Weights of a small image classifier: norm batchnorm, widths [48, 96, 192].
Rows from block 6, named by matrix and row number. Rows with one number belong to one channel. Each number is 128 + 24 x the weight over its row's rms, rounded and kept within 0 to 255. All counts start at 0. Numbers have three digits each. After the name is the row's rms in percent of the matrix's.
# convs0: first 3x3 conv, stride 2 (model.blocks.6.convs.0.weight, 192x96x3x3), inputs 42-55, a 3x3 kernel for each
# convs1: second 3x3 conv (model.blocks.6.convs.1.weight, 192x192x3x3, transposed), outputs 39-51, a 3x3 kernel for each
convs0.84 101:109144124100136164114102108102135100134155122129138097143143146117143136099130110102118134110099090145132144130147095079132122109118162096112116134130097145141147142151136166121164159124105172117140181121162168146123123123124154141156086123097124123147089109136106137120098138088097092124136133134072094143107101136117141155118161186123125129150110106111129130112139125090146179
convs1.84 106:148130161111078072144115195131144116120097127128099186130142115170135135110125088108112138108106110131177134127115116162116161110142111178131155141134149168161102140147145127116113095101171147112104112105130110132117128116133117148100119156163114114120125130127102105145143119134151114132137139126127139138118148115117153104125108110112121087110119116
convs0.85 086:137119173091167115134152158133133148133111151121178112101149124133082120140131162123148114126111118153156108130134129136157129143140106098102119147162159141173091169127132121139113156068077101155125099096113095106121132166163152120150098123129114118100106104106163100097154122108118116138142153096118119149103144122112130157156124139094094132099127113091154127169131147120131127
convs1.85 096:126147130139105085122154113142104103143148146100132078129107099171109149116163130094110114140133140144113111157114156098140118122118126134132165135119105124160142112131062122131165117140130115133152148154132159135199137128135100152122126137112110088073133135092101132052154136125134146137131159138134115179135175114158142117145124110149116125181106210
convs0.86 098:171152131158122127120121145129151132105110147131088135121112127117145079165081103075145124131093141113138133089132142128145172122091132138082107102092116178087115164110071139124116148110127162138112117107096098172090121178108136131139123105137080142149104137185128170181147159147139126072117092111105063123105142126069128163088112125103108134125092071150162142102140090123087073
convs1.86 099:078155134113096076118068081100120172125162108104119128132156115165146142100093117134137164156101135134133110094125105108118130098100111128152163118118094138105111113133124172135132102142145139096101146140129127145097152117147122120137125151154107124140129127163140124152126118128099099115144141134155118110160098120133127148146093145123056135148153142
convs0.87 095:152119095097137125133144121128089130107114097114077089082175146136106091144078125167079149121104104147130114138160142153147137130174163109097108106128104120180104168142135153153156118167174101110149062134157068142136107118096160102156129152167147164138102121156154133135136104118160101097170110120117124140160092150111108094123103156112136126115163128100143143130151121166125112
convs1.87 097:153149138134126128152198159131143132140122132140111121101118113133112119122139122158109137158103094123113125128129097129071086103147150158158101114110115104123105108168132120087120139115150107116136133132161125094125170176143098138105128120102139159115120079129083101131137171162100125129148086155123147145123120178130142186159154121166139069123116114
convs0.88 085:094074121161163134121174128137114157139150145141131119129128171134118135151179153121096127115147131114095116146166135112122111114173138107108124136143130148122164122145141087109117122125146115151147160167083157114079162131160116159115150123108124100186109149128152147148126097147121078141125124152133113132141094158151124134112082120154116132117132125176119122176123140147162129
convs1.88 093:098082162187173156079194120100129113166124089127132137133127160124132124142127164116118118102120116162131111106151066124128123113138085111164112133106124108121091136105125131109127127156114158133151137088130113085105108078101134119141134120097128117088167179176148200201146126142140121099132139139128141125124160147140096107073109052105112091112119093
convs0.89 107:131143157128072137148157099122144160106137152133135121139118094152165128159164116106131126114110122144131109136106127143100149084097155150106137154101095154107122152119117121147108105121084103152136155146127142107191176098169095161110090150092140095143109159163083094100139123137114141140152174152155149137154142103169114112155109118143121099082169118104122117145134130156149069
convs1.89 101:155092157184167135103168142116082103162110134124158129135116128105158119116102126108118075143116165122122134132133114177173169106197102100119127126155105135120127136135082122113136146138110098123102126107171077083100154106152107124121137130141133133148157132110161136133060134109147135145120150149132166122138173137130132197106142116080132157138172138
convs0.90 095:127149139128089086111120130165121169141109130117147156111188145144142192135123153167137143119130117090132118099114110155134129113140105135135122107133103085113177145147094105120153109108101122116163108130121123204109098133087154105063180142077106131151139167141112086086132179124123132120112108122117104156105118125071134115125159116114134117125150070132116124100131106141159136
convs1.90 095:102186164162160108163136157067148120071154133130107127138119123119118122115116118155120122106132073120138118140117137150091139135098151160164133134168158104130166121148094109112149131051142100121125105103115139130108118091128109176149121125140080143131082091108119144163136156108123117110126090100120110120130138106122125131131160106122154146139132179
convs0.91 105:112150151133095125123136142147120114133168120090113137109148127115109140120079126124123102137145098158123171111154147110157142068141137167106141189142149133143077143091120090115126128158117145154159093124089101105115172141118091131128123088125143128125173132073182100098075129162132124115153085175129111112121125140128158120103120145161144169097130151122147144151102144132156137
convs1.91 105:143147112136083086107099119102131114130119129139088114117139145153118156125177097180130126164144108101112132090114075186130049142104131130167149123084124152146168123151142122139106112141111103133117126153115152142123114145156105107155135125173137160152154152111129183112112124136138133125109124075073149172123160127130149126125137120173136083136105062
convs0.92 103:122156140152102134189132168114108106115155146120153120120105149106089128110119119110130140102134122137094135076133116163145113130121143142135117086142148108111126134098112135142087128180154149132107142124101140095145164155140131152070122117125131077138127101129086166146096120130120175154122100158116112155104124231122144218091101149144122113149120102132139124076140144124128132
convs1.92 104:120093112142129132112135098107127126153100121131128065134136081169149140115133153081143087097137111093154119113095155134146125155145157107139141154133152111130113087120134119124104146103132127132087112081138139143115129100121135112168091130146132131094111151116137125141119106164163126175149123119159112129117127119151113106127127133159156135154155139
convs0.93 094:158095161139140135082122142130146143206153126144158120120138119127106121103148104114113129142078157141140121140135114141120164130142159160154111155125103157148147159102110102117111117108165123108133119140132172096182158138129123137127101143127131130103170130168138114095148108149117103092123135110112160135094086127117127119141125123125116122108125129152117105132099131132147154
convs1.93 102:151098099185120100107130137135147175163119114151140128092136113110160137105117102148126102075121137124118148145105123144097125127153165145114109122111131100106108122140138167140126131157132138166128087098136140074157103190167163134155182135139148084108114106103151198125141119161167180107145151162103140093087101177124106124139108161181107135163118201
convs0.94 092:127127133135109163108124156166149156106158107131119159166121088100102171105158127133118131108151133138100144142108090079131108108127145133164129152138091133111129129096135126098133092150126107146137089122127104103098140142131173125134151188116145121094106108173129125135072124172114127118154087144151149082114107125091111118162167120109133083117151147153137122117126131120104106
convs1.94 093:135121141136162146082115129118162132161128106125134142138178087162134149099129104134158115132130130155072139114140132135129078134115111139110167115155136164142145151117133129104136158144109145119150158118146149120155141129143108125112130168133099084080129170111112084122093131103088126122114122081176140118152107166130140120149158154072128120120127098
convs0.95 087:096134112119113103133125094123113110125125134106109113151128118154110135129130106154137128120087107102122145124142168102099194164162131119097094129142091140107128111131163131111090144054120129144159140100117110142112168087115109119143130156162143176120162115163124070116130098123104091102104151105068151162092143167100131164141089132116069117090142104155128084152116131088107145
convs1.95 092:103106107111133131101119120136099151136104131104123080093138137121134132108129152134089123074092107126099091161157091127109080120097143105121122098107136136110125139132098165109130139108110151140117104142103122134118088107108130125133140142113100138115086130151091140184119124113164152116175122076080115118141089093139150120149147114164130174092148135
convs0.96 107:121144146085155151127111110104121096091153120138135179163142196135123213139130143098140150107122108152123148123130132092127115169128123115137100104104105152122144128112124162077156098086137124115123105113158092146081132143122148099108138130120125130122136131096086142116154119171091149109094153159116103101151121125116098105133185113134089092121072141135164172107118101144128133
convs1.96 102:107143115117157171131126134088165169146127090172132121143140108108147145148139117103112147170108164106082100136128128122127149113181111112126115134142111106123125122102134146125101136139124126123090140127127080165125130112147080166088137133131099125109086119129136151157105154144131153147111124132131110169133160173134125168114124130131130148141147146
convs0.97 102:104153158106116110125141143127150127151104121128093139149097119104144117129141109124082135131124096160121113111075153103134116115129143140110131132116105105131131148114144133129121178113133132159165152198121127153165090111138083104131072116131129151112140150094125076093158137151134115109145162122168161155137091150136129113153171117138115129133128100121094167071131113131073093
convs1.97 099:100145163101130139098152066163127116172119118142131124119148163165105123106108123107164182075098129109093096146140113149134107093119097192167127114154125118151144142106120164141105134127134142138139118108135164119136093140141145123168167157132105113074138122059165190126094122107143125113137097156133124126114136121111147116120116123166178102178139133
convs0.98 084:138098139142140120124094131149112129156102118125137137151072093155118079122111102190153141152125146077134170140142135089120079075093113136138147159109106148109144118126140173127121093124107152140135119140140156137104102120113134104060099116128128084147110134123129138101091117152132141123144108131144185123162130154130109151125136143147127116075142165100100105114110121088096079
convs1.98 088:108128124126138147095157122095158140098110149099161104097142091113136128113153140126087132149103138154117154155132144139145117140141140122126154085113134137147125157139147153132158148127168150095157181151150141153127121166133147090160100085180114127157146148164115089146120112140133132141175134160150107124150124141130082114117126132129077146131094117
convs0.99 092:105120173131153116122103135150143118128127159094129111152146112091112187142133134127120146130117119139109125111153128122090165128134203123163125117114151136147117152084117131134116115090085120133121131110156154145095095144147100147104157165126133142103126102153099108157145158070092105128107184146170082096143149075130148143112132117110152138131114112091143100106157112130127155
convs1.99 093:141118126149118137115136120121110101117119126103104123138114146167153110108142128121147109104165166165139136115150109140114117172122110109105118099090148112129147121133125156097123139135094076108091125124150126126086138106114121176163137084154150117140108133113110116128123144128166121138103128131113128190141143147114111086099120184184087149112167137
convs0.100 084:137142138100143115116111111149109156145176165174157141091145094132093110128136101173135094120149098168170132107083091162107089158123129161126108160125161174169165132117145114100115104127106100123154126118089105086089159114146133093129116120180166128151120113184158128134144119112134126113173138127127141105123142137127135120137162177158103152132114122155106090123083121155099145
convs1.100 091:104099176111155082183103080147182124119129131151189126138106126108141115127139120120111151136134181112132076132150169103148181157144125143127130106154150142100108102159121144120160161089166087106101118129107084062088151135089110136126148145129118153122139134121131123124129117121118125151109118115126092129140117100111081116130176132181115180119130125
convs0.101 102:130111134158133071119115101148170145127155140126130125116117104143115094121121190097124121131112090114116153095149133151128086135117151137166117128120109115134152095156106115129127141134115126123123114132133105140116176137187163158121163123100110160143116158105114131113116145131130078171143124136174112114153092145137140154123146122161105123117132174149132143113123154109136124
convs1.101 099:123103080102136134103176185104105114156142132134166096114104084150144133157115165175145127145115126133118190066083104114124097101137108152152158119119139129131113137133138127136116104116142123158152099113121095115108144102118112121095111124091119090126126078155120095159132129140110152151120113119139078083153104132106122113115114120159111137102103084
convs0.102 107:128133118087131121115099152145108148125118129074102096089114184102132166135130134125123085113155148100141178089111092121115136141135135120162123113134089121154137123137125129109140130139109188128117100120110113184163154130103125139161119148120144155134137136100093085152122131108069106142127107164135119140158115113104107152141143164155105167079150129118171129128116089124135155
convs1.102 102:106128103126119071111140127141148141122119084149136126141134120149139148147096099151115107179102133137104146145125104154121124127162095120131109120115116162135120109145170134111124158144135132119111132138100129093160183160176108123152154124123090153100110166119129126115143130104118168107137131110114141125169113170118116130068178126131130181120090159
convs0.103 095:136129119118099136174118141171151131121126127124118132139156107122112145167126074137160159133147145096133141112091131137101154091093145112116186108104127084087105100136164086132118098158141153136136129144153139177099126187131132124144120113149108107087118120127076124102198136121157123171106109130095150152130119132138118164142135100104148108115121136110145147124106163116147094
convs1.103 098:107108131120088090115135111088135108125157082103114115116104133112136116096165150105088094170107128128071099131174121139189178121161135133125093108104096147149124099145109086092119124124140107132120173126119099143113150130156119101118168080120128151116104146117116160156128135152106161143139135099160086120115128121130089114206103152162124133117123127
convs0.104 110:134178176129136167103163184113145090118172103146078140122152144089112209086054202167136093114158120102076109130112115151150085134169116120103174100154161119127139160128105152131174158130113117145150136104100099116103199139114113122119114144143134126144141118075112128120140140112115119166169115138129146182142137177105083145141148107120110116126120107142083163146111138100110141
convs1.104 102:131162170145167084123156105086113130135146138097122132164150114113114124155147141162097132109125077141105138135113135105144092143103137138135133073162160106114115149140105120145153118143104148133107118105131081096136134149088096105154114149128117147132110145115124166093128115144121164121155097150097146106121148148102149140139134144143175155130135126
convs0.105 097:122130115108097107106130118164134113131117127117132100122125115108125135111149155131136137154086117121090100139133145123145121141141103133105153162079127157151148140118148134138119122122143121113109121151113082142120133155124090119139110142139136138091150120155227152157119102127133108098155099132137117179146137128134136091143115179134095137121126149134152101150093078122107110
convs1.105 103:086106105127095074083136130146170130097148072114116102112131140123116128129128128106091138108138139156091118115141125126134148119105116153099149135143130147127145107122139120162118126145105131111105086127161129108118081099160126134112101097117121097144099126175188134099152131135126136144157122108099123083116176095126104093133134089091105137149142134
convs0.106 094:108120144119148160127128188119096143124174103142155091156172115123117161102118129052145157157113088166098157159137132147103152123102109103125128108098117146089116097121145137083128132134089134079150134120130101118165083153113128158140123119137143100115109112096070118068146160129169125112146058167123144151122095168146153096114129114137135088132124099144115128117117188116124143
convs1.106 099:142137135098140145137091128156126123139087151114131129117126117128148123119106151114123148131137152110103103082142127091110104083093114072126099133141128112150139120150101125097126123140136116131115129132110123129136132117092151117110121100104143165098133129152101100084122102142098114103124100125156186158168133127151128089106108192120104126117087141
convs0.107 094:112123129152140092113104131143130138167116121119125109151153118175105155129127133169153158113137087129137155115106103148117120085092150130134133176155101170136115121075124084141120121119147124125156128130115124121146140164098142146108157123102146143109145098181159163170094094117121094111131137110098081100111129125130149154155110133156121087156133132110168157076124152179070134
convs1.107 095:124107111100127117108098129139176129165149145135112104137145139132140149122098157124143128132131096123099141139097126094109126117124144105127135129149134115130096109110084109118122107139110125095124181103137123139131123124103124134101107151111180090147134111152107125122130128116127140120135136090110075110099112105170130064129121119081152151070127134
convs0.108 109:138164130123134148127120122160148126100095152140128117120115128125149140115145163114132093146134169128110152150109142135097137126142157112090113134135111145103111106144111145133145133094143137118095082093099103105149159125111117146104135144103127103124112102092093129131112123126125108116095126135130139093105131096144143077156145121115143092103141124119149166112117139115147184
convs1.108 099:144104113151129125194097091093100103158125098151115152126131164134129150095137149115144170180124186172184152103128112140140138161155141138117116144127127103159136182148107134087123104134120143126128128179153137137152117119102106150113117124134124115078138157127149137173113137150103102135109123129135145124110097153114132110117141119167114106127135123
convs0.109 108:166151173176134123103132153086110133114089139111145137124126114149088134140079150165161119137151134154100136140148105108119122134110106106121143081131168114095186129161117149152123117150160157159162119101144122114125178149120119123093112107145097117056110138100144112126131092164107155134126165152161110160109152124086091162122162134112095107098109147126136155084118117117148171
convs1.109 099:158137135101077119096078128147119182139151093125119135130150129133110118112111126116119126150107102150093161178099153132154115078125086119114162130099116140146116102128148124137140152143121124098144111062088099116136081095144113184112107082127136098122161124154138148125145133143099116110146110141131108174120102108129101126147120116129140144157112158
convs0.110 101:100134146128115124125092114115155139121131139163152131145115151142120134113107159104142120139103091165117105149145135095158137087108080102127172184140128135136123130103099095134171103111121163134116139134159155185206141102115114109159050140145125080094118136099099127113104150105111084128194092156107145142110136145129138100126140145128104127084205152111159120130095113154135113
convs1.110 100:120173145129107128110133105138124147120179117132119126118141117102119126112111139133139129165118147152129088096147110102144127141136144154115164129146081186100091109108127101115133110152151100137099155124141130138156156094086139144140100164145108070148201152084134107109151143139126139141156131152113119123117067094107100115133106127093136123141126141
convs0.111 095:124121128072189146120087099105119124158106157124136125158116121097123122130092149124121168141154133135141085172152127154116118132116085112113132124125142108125151130099162146112113134087124113141132155125118145160125110126106116150073155131154076105107078169122100097117109138115114145140130125153150166153098128125090080090098112156118143131086117128134133087105150121108102149
convs1.111 096:130170133135163107112140133112150113148107153132123125091147164135145140131130133098139147112094183136120127093134130096122101097091132145177118150103133120127124088112105127168138141111119141131114143145116125123166172104117131148111093152130064100106084123110147144146147127165142104121118131128129089143125104116176084136160148136104082128159124144
convs0.112 093:102125110106108149118139150160132157108146133108141132149155142154116132152132171152159128094129137129107123117130122122126116119129113130108102104113161101123128116137143147083078111157157146187133114137163138099144130068151129168145154151160136154111143140128130125095124144166160128145124109149151109117174138098105093120108116146136119129164154136088128140092134137119109124
convs1.112 096:085074095132137099156120029201135079164071091145164103130114138170138103157113130108106095147164145103130189091111143104155105108151123095132152131138143162129141109136173138084150093133162124140108136122145133119105091134178120095094071132137127172104148169118088171088132143084137152177113125112092130149132111119123131130127149142129096130142096126
convs0.113 092:158090144125159130085141091156125140117095131141158140140114141171143101107112074150156134140159121079095122148112100118147101128118152111126122128153149121106141101123120111180103103148132122120136118169134124167107178113144112116105123114128084108129146100125158179134104118120149114136180161121147138145107134117165129125151147135185179128127120114117142132128141085106129113
convs1.113 099:089162132140109116131170178088142117125137116138164145160116113140182108126119151112088114109161167147134113114132147130155109147130104105135116130151141089153133118146162106132155153154165140145134126132104135139139120104072118120153157175154126092140127126137119097114144124157125142152135117112160127113138156137136125163143106168059116150151133168
convs0.114 106:156164168187157125146160142128154147116144162093111101120122110116095090126088103116103118121096144147102088128112093124159133133142144123110109134098188142135093131085092135113116174157133156102112137158128094141124136145098148124112140136112112144138099128115160139104150137119153133132137086166159112159118147141113109139124137156151168101170162093143101128147088123118159130
convs1.114 105:152124063154135114137152114138103173124142160098090088118175084128110156144147128100140124104146091155171105164140131176102144144116173101149143158138139171155127129160121153112126138140104082091128120099142121142113130116160117111133138120056122088150091115138114098147107116152151129154129126139147193093137115148123148113101097120107138119045179112
convs0.115 101:115089155123140129124162130098121145166080135116118137098096104132139078102176105157127121166138107127142142090108126126081114118162146113135082091123091130113152151138111084132111095135155110110127105137135121168196117120119137158127116062085132096112120132146149113175085096138142122113110151152142150185134133110104097122169129124130138110112147121156146142097114137166135142
convs1.115 101:145167106126133117177140101165159194149130111154149097095110105142121130160118114105155190142106107103126136101121112134149119101117123087132150120118154136104139105139171119141180106092092155113179114139131052116098155100138103095136153169134131109125123149137054094125132129107113139162168158102113137150132118123184157152175089142150147111173168163
convs0.116 097:105101129145105115148079098151144153142145131140154127114149138159118143116136115097126150124169122107135143151143120145075102082092153102139126121145145141146163109154108137123164118143142121175149139147105097119130134116140110114129109130153124103124155117157100120123086130151137166138151129094093124123120161121151124127095100105143159088127151165128086118110096103117083118
convs1.116 105:177110089171135100126132148086118145157094121168190174169104152155109171152164141089159107173094148139176172106150164185170132172173086160118152103135149165158110109125121159094109162126140131138146115178140132148081156082142101091089135148148145079127126122108121132099103132110132129138111105145132080121141102100117100149115090123122142123145145097
convs0.117 094:087124074125132142137101156122148134111142077103109090125135159139167160148172123114124122147099117136153139122108159122114123132166107133127119130136113129162118139126141156125075100124159121124067099099117100072148150124103123098093095131097166152107115107118132073117121130137124133171122148112177134056116117181185141161141117138129121097119140142116129160069153115097080162
convs1.117 097:136073171130116134135153140122126142115121125147154164080124079128094125122153097152141085155106089163120126139130142132091145124082156105144123125124126150116149117140114139123118120111142109148131129148088084102104110105090141138128173151097148136121130128115110141089118115129163108140121109100166084133102147131124137100142146142109099141105119149
convs0.118 087:135116123110145127133110092144150118148175133158149151095139133114114098164110094148128149140126166103139112099112173136099118131134142097131168107129112167128108123140104139157134140074151092122106105118097139129140105099104105121109106101098151105134145133104124136124094123104111098120115141150120131126110052168141119111123123115131092120141107119128108146087141110089132113
convs1.118 089:154139118148134178106156141105152123120150138124134109190132155151143159152150158111134171120112135116097163164116157130108091134140119121121147146161154155139098140140087099097109125107128133118120149117161157156156131114146147132166132106121145156129127132129150137139196142198161108155212193170137122123146144061156122119100086120135098153163154127
convs0.119 101:132125125099115133130138130151107130128153152167107096119121131140094168141091124182086183157180109162071124095109138135140127146168097122136129121101139132097142163106085179127099117184113121143121159125081155164098095091126117104192131104177139151110144116119104151121111122147116163131120118116137114137097108167095116136166151104160100184167122108123139149099116129111139125
convs1.119 102:166167133120131165144125137100119114118112123137180154113174120158127115110150162145148116136149123116136115108111130123151157177089097125138169073143144118113171124103129128124132125131107126131111125154156141087122147138158149157086133140133121089114117093138110072142120116117118151137133094108141149114160147142158113126090145121120163099109102096
convs0.120 103:133173121121138170143170124119157125145148109137104113116116125123087073119118139107111116149159145142120126141069105159130140121161129149148110117126133112157139120136116128142094169129099134147158165130156087151141129112112085189195156117116104177116158093121135103148150102192105166134111144152152124140087125096136137109108168170142146104144169108145100121124103146114083086
convs1.120 098:120159098174159157077138130155185126096127134097128082152102141120160178153114105099172120113119229128132116099090091120141117094166193102156114166117142076102119131116118146122119128101105157162162141144122158132144168163167135112141135091101123155149113150135115180113128126147129110153115126138109088080139114111175132116111178170122131142124118172
convs0.121 097:152150135136139176116082135105061091166132119148126092132121089131127123142135145101108102110138104145165159141088104142155101136100127125110123103157095121142131096142116179151070121114133116120107167172090179125125117113119132107086121094067112106094123156120162111114122098116103101141140169168159157156136108117101102140133140168115147111133113116173117114095125146153145140
convs1.121 101:180187176160162145075128090146165134176116167127144149119130123157164104145089138123129165107107126071100118119117099153108115122138140130143159099124077104123128124109114147096149138121126136146147148101140143148097118187118113117122164086087169099064123130098119134119126122145101116100127178115113116191131117122148131111106109132180098087171174108
convs0.122 101:137168168135129134110132169151165132108138141147095138143098119169088106179121132143107085157108144119150139153182149154108090155146156116147100109097089099131137132118112093105139150093137139128151102093157126164145183145117112094152124144128137145100095072134079105083162105142135120138151142147101147134130161119108078125112143136094152152166113155102104109152161149114133164
convs1.122 103:115099104127121092189123142149130168096135150108088105145111139140092092137143110144151159093142141148143085111128114169105116158114156130126137135155146151163122125115103144117136093119123123134101145099143159154102140123156104111180214101126137100121125142120103173140125126128097126102142080134129116145146112131156169171096139107095139140106114106
convs0.123 099:130134116133121109129171137094109093111097148144150127133187152127181137137126131126141155139139125150139119098118110149164137166160112122149136095137137120133094122203139149136105130145133142177166115111111081091117116074157166152111115136162133114119102110116115076110097141134116167140125078148133097109137170161120152065156120156126134112136145144131134160044082142106090116
convs1.123 104:136155153132095139140111118128108135142127118098124116109134125138120147147148123158163099135133158148084120096149085116166096128166149201136127118168139147090106110135128124129160095124120120116113148143168096097094135132142174119115117118127124149143123169124146117116128120134129129126117127126145128112181116126136127123162079143133108136121075094
convs0.124 087:102132090094112140091135152134148185156128134142157126105141117142139081107103167114134141121145139099140116133153154143141135134119146115129133162133123130142160131128119135148116088111138160156133139126150145101148138139152123113123141160186123094189118131161117188122132159131157152128117169182116113136133101153113169187135127152118152110145107148123144119138151127134130178
convs1.124 095:122124114167126086171176103120139120102126088142085139113140135154137130127163127100131141081095122093114080157112126145146133101140102148130117116117117120133146136147143116133114125127133119164136128156167140159137115144144138101127135099156104150122081113132115134169140127156133101105148125109130130140137095165160156111131106121130086101183144077
convs0.125 105:157134097120127132104170164148161112098152128148113109137123111115089119156167162153118183147132099110118077192115148108106139155143100130155157124133122115164149124107150123107124093124145163086150130122131091130060130118144152098150175130148127125121132105096096099123084120169144173106129117143071150153159140113168137123130118143145135145115130137120092159139113128116174199
convs1.125 108:071127136150136126166152067118172134148110130216113088104150102172100156096140108126113144121124163161109122131171138139134108099102100112109107109103109155114154121128137151124132137136122101130119114126110121131157062173084123151161098120097133064138124152151095137156094152129134108127156127142084161112132116124131147143107103158120156141087137120
convs0.126 104:134122134140107193135120154136143155106114140109152093125116141155144129104130121141137126120133101140149131105126164163152126121082128119111122147140148100127102112159152082150115146136157150113138154099143082133134109152117172121188124143140130093152118124099128216164146124098120123159119129153176112034167092091134134113111102142108142119138126187112144117136139142159113153
convs1.126 101:107155136114130087162095126152123123156156126096140118095123122115161115122145136132124155141106157154141191131087139137139119144106110132112130165167102115169115127142104117109122114150144143152124081099138105134148113136114114137136123083151151088134093176147117146092133121118120142132119137097179129118116099152107093113121100144153137146113135113
convs0.127 090:114154112141109133107105129085091139120114129135130134146149138131115135110108091154123109168109131141088112148137160103135159146135135123156173132134156134141088180130142114076119112120156135151155144150151113139091107097122137118103112101140131117088103109099103108166112159118119145126093148100097154107073123164102140195110127108100130075114119092157143150109093107115111101
convs1.127 091:141110123131166127125124129188108145129170111154117129155154147103103127146129182179130080153109155134136120139113103086112131129107128089138126127122100107134153094141119150141113146126129137136155139110104096153128089136162146137129157146111102132099108126187157105125092099110143092115128086122119082154126138139167170167178165160173118152135123175
convs0.128 115:099105135106136109144087124137092081142139145149179118126137175125113120125099132143142142115125104130108123110133140133128129154129140182183175178101166172137139099159125163139122124141158122145154093139179098116156126146083094117151146158133169133108175139130178142103159124158160137107187189115133135133119106145160097116114074089079139130148133137187156114170127136163125067
convs1.128 111:113106081117156147140154119142104100100120143117150122138128130148105119125150113102129133113150135147128135076163167130100204107125128178168151109094060117099095133121151131099140123130089141117102146117117140145149110131103149122146080171119081100095122097142106101158135139098147134153136103140118156092125093102110136124150133174182146126125158110
convs0.129 108:140112105117142084103110124097052066140132128098116137142088135167109127115159154160129132131159168130101173084186104124097131093127127125165122134101102113105123132123112100092120144101130139178157181112122157145154083115111165157118117137089129168155156121118129103102159135114091163155159133163150116158136107152135150127120104156125106118131133105120113099135119127150126167
convs1.129 105:064148156059121183131063119111122102175137112149151172137118118119137147156114109078113095140115113117087096122125077104142134119116107121137135144091095151129091136097118142126131117112131149146104130140141117128141108112119092118105117099102109143155141184119103154126123134116113143124100143158071137115116116117124125093146088111181133111106104087
convs0.130 114:113083125114135135134135149114141165132119171127126133151126111167115121110142106135179114153104118138124117112116107097137102143141156106124099093134122131117105182107066118156092091124082101121144151149106155106123114142157115129128132179148135202202136104179124124147114136143116153157131118081123111145114166159110122109213149134176131122144148166122119147126087173115118115
convs1.130 111:073094105135127095142124024081137126159114143145093075070154130099141127111146123118128141124156135129115099138150111107119097106106114194165168133106165065079145120124126111139128148114120117115123152134134129100165134140166159155140133112167116094093097120108097166150142118113144133124134121138147134132135130152164110131145103113120128120128104101
convs0.131 104:117118111095123122173091124115142135128141145123131103134120134141166117085157180160106138160137122125166095155124082167128131153139119103108128099128116157142109134145148136127155150136111096113158132199129125148143132153157132113215123104136157132086114153111135103112100149098124116107128149134124178130129125149074114123155126135108108128152099113149118105135115103133157108
convs1.131 104:139149136134114137099132139153166115128089124131132080164116163121137164102147125112075162130064075105103145137156136121168150119144149165158080126122136152164120123121121139144113119141148113159121111140160102115152079087085107097109099145103126132142155153098105145179134118132119150086101112110132113102137096082095123126106146119142133098150183153
convs0.132 092:128113101151130137145113125113096100117131115122195086180161114163102192143176108131161143098128116092131129113132130107102123157132146079157121097145151110122144119155121121123102118158119109152125107112133136124137112109121146126124148139124090126111106085153125105120122156156131124148109096125168128150179154190131128165145115143148149147145128137146098101096141148128155150
convs1.132 094:143119119163118145108132114158079102159131119143146106115148122129118110149115136137123191127102119140113153115122055147116102140122113094115150114144154117141103120111097132157116144132132091155110132102125115116154144151178175164152101119107120123111169132111100142139136154117160124128130152133115115122138120119167124117157155128106147174146185134
convs0.133 100:149118111132136130171145140139111128121156140145148142138133133151101095082111140158109127141107096155130126133140181168135211118157194136144133148146130146123114150115130109100107114153103171112103143155117170169115124113144121125131140124108139079122132154126148140103149121084131107129112126126134133114095113105101126129114144115124143148150145150127130123145118135122112132
convs1.133 104:159162120134153113132150119114094090134099092096133079124137140152116148128130129131117107141126078117112100123133143143154189132181163094101127083112114139128140114114064138095080146148110111145138159149165118133139174112091097128123128168125138137128121192146136171092125118104133130110144144066148119126102117164102121119096107153126109145162118154
convs0.134 104:134131136120102145128135145125124130114092142117128097124141147091140136125138098111136131062142151142146145138133145139131118120157103125102095116145124149113108117151145100109107138115130157108093151131105175178100116113121139115130163095067104085128152149088143123095126090110137117120124140118169100131111089154132158201119087111158153142120149162116128134138130102136152123
convs1.134 100:142148094130132148101133103130169123151093152122161208128103134143153122144126117148097082103106108137072124124111102110160105153126075099112112114123128118097176117134132137131125104152125131121074132152122120141142153162175132136091141142152126171110102170172172104139125165102132117121144142109105122132076166115106163131105177108172110077141113139
convs0.135 108:107101122128122100144121125088127129130125137119142143144137146163143068134139112135125141151111110091135144128079106106138104125091080116152154143113106152095142146099156095139139060145114148100117150106162141152113145141118130171129110097097122134088109117105136127067092133115114120102117117103146134084157151108173142116122135107133130136112124123139130120110130151188134095
convs1.135 102:125132147162121110121102127142114130129127156135138141168123118173119105112128069166087167171110182136145151169153079154112156126120136135127105114108100073125129071109136091115162074107110120136123078117113120092144114130149108092151103161105152114109133158111147103121134146101078108142124112131135134133132147148112114211102123125096160123094110133
convs0.136 101:139113141150132117162157153118128141095131132120124102128125076144116120172166136149128127083163109128139140137157126084147150119153149106139100104121127147133115140111084139141142122107156121113170075083116095069124121129121139135165093115156095123106108099098079110119147114133120111117120130143114113136092126148125183120073085093156126084108085154127109083134102123110098118
convs1.136 106:165131138139061132099135094134127115165117121143172106110117103133134126116110150097135101116125141117142144149144115153148140090126128189109108142109083116125087144123156130113105095128139137105150123156116141105130141149084125107129106135125091136131112121103139111125141156117100161144163127145160092165140151116127137167132132125120087095136119122
convs0.137 105:091128143124121125145122187088127098162162077121124145101170126134145160098177148132129143139125092096125124104111109126115142118139150163155103179124123095158120112108130126101100118129124158116170090138145127120107160131121113145100114094107159110150086101058105065112124095118096141138092143107123127140125130102073116146117097115120181084132085110147173103119145147137122131
convs1.137 099:093076120182156147108174077101121124123104138155143123105151123127119112102091159110124099121147147156087111097135129105081119119137146126140106122104088092104099106122107120123103108157150110115133127142110145104134116152165151142137141103089099153121091121098136146094137098114144122137112146105119154148173158080121144146120136106118116099121129126
convs0.138 100:186120142161154091137155109140143139178129105130134116125161139124127154104089118105167150161145125144100137119155119100143139141122092108096148122101149123139117125119121112095084116114108117130126108153100117097095135152104111123100121135125143135138115108127130160157162124097172124100127144102096137133114180126109083099126152150115123095146151104107131113142152133118137152
convs1.138 101:134123142134146136120105083166138123168089079142137141115183132159097140130178101114130122093148123117104134114094143121137140122073124086127109192139117167138138155123148119139124155127115125116142115139141152134157144100091130141106154136084088152103094135116149108104126129136132113122115096118149181099155164136163169097137171120139156073141139183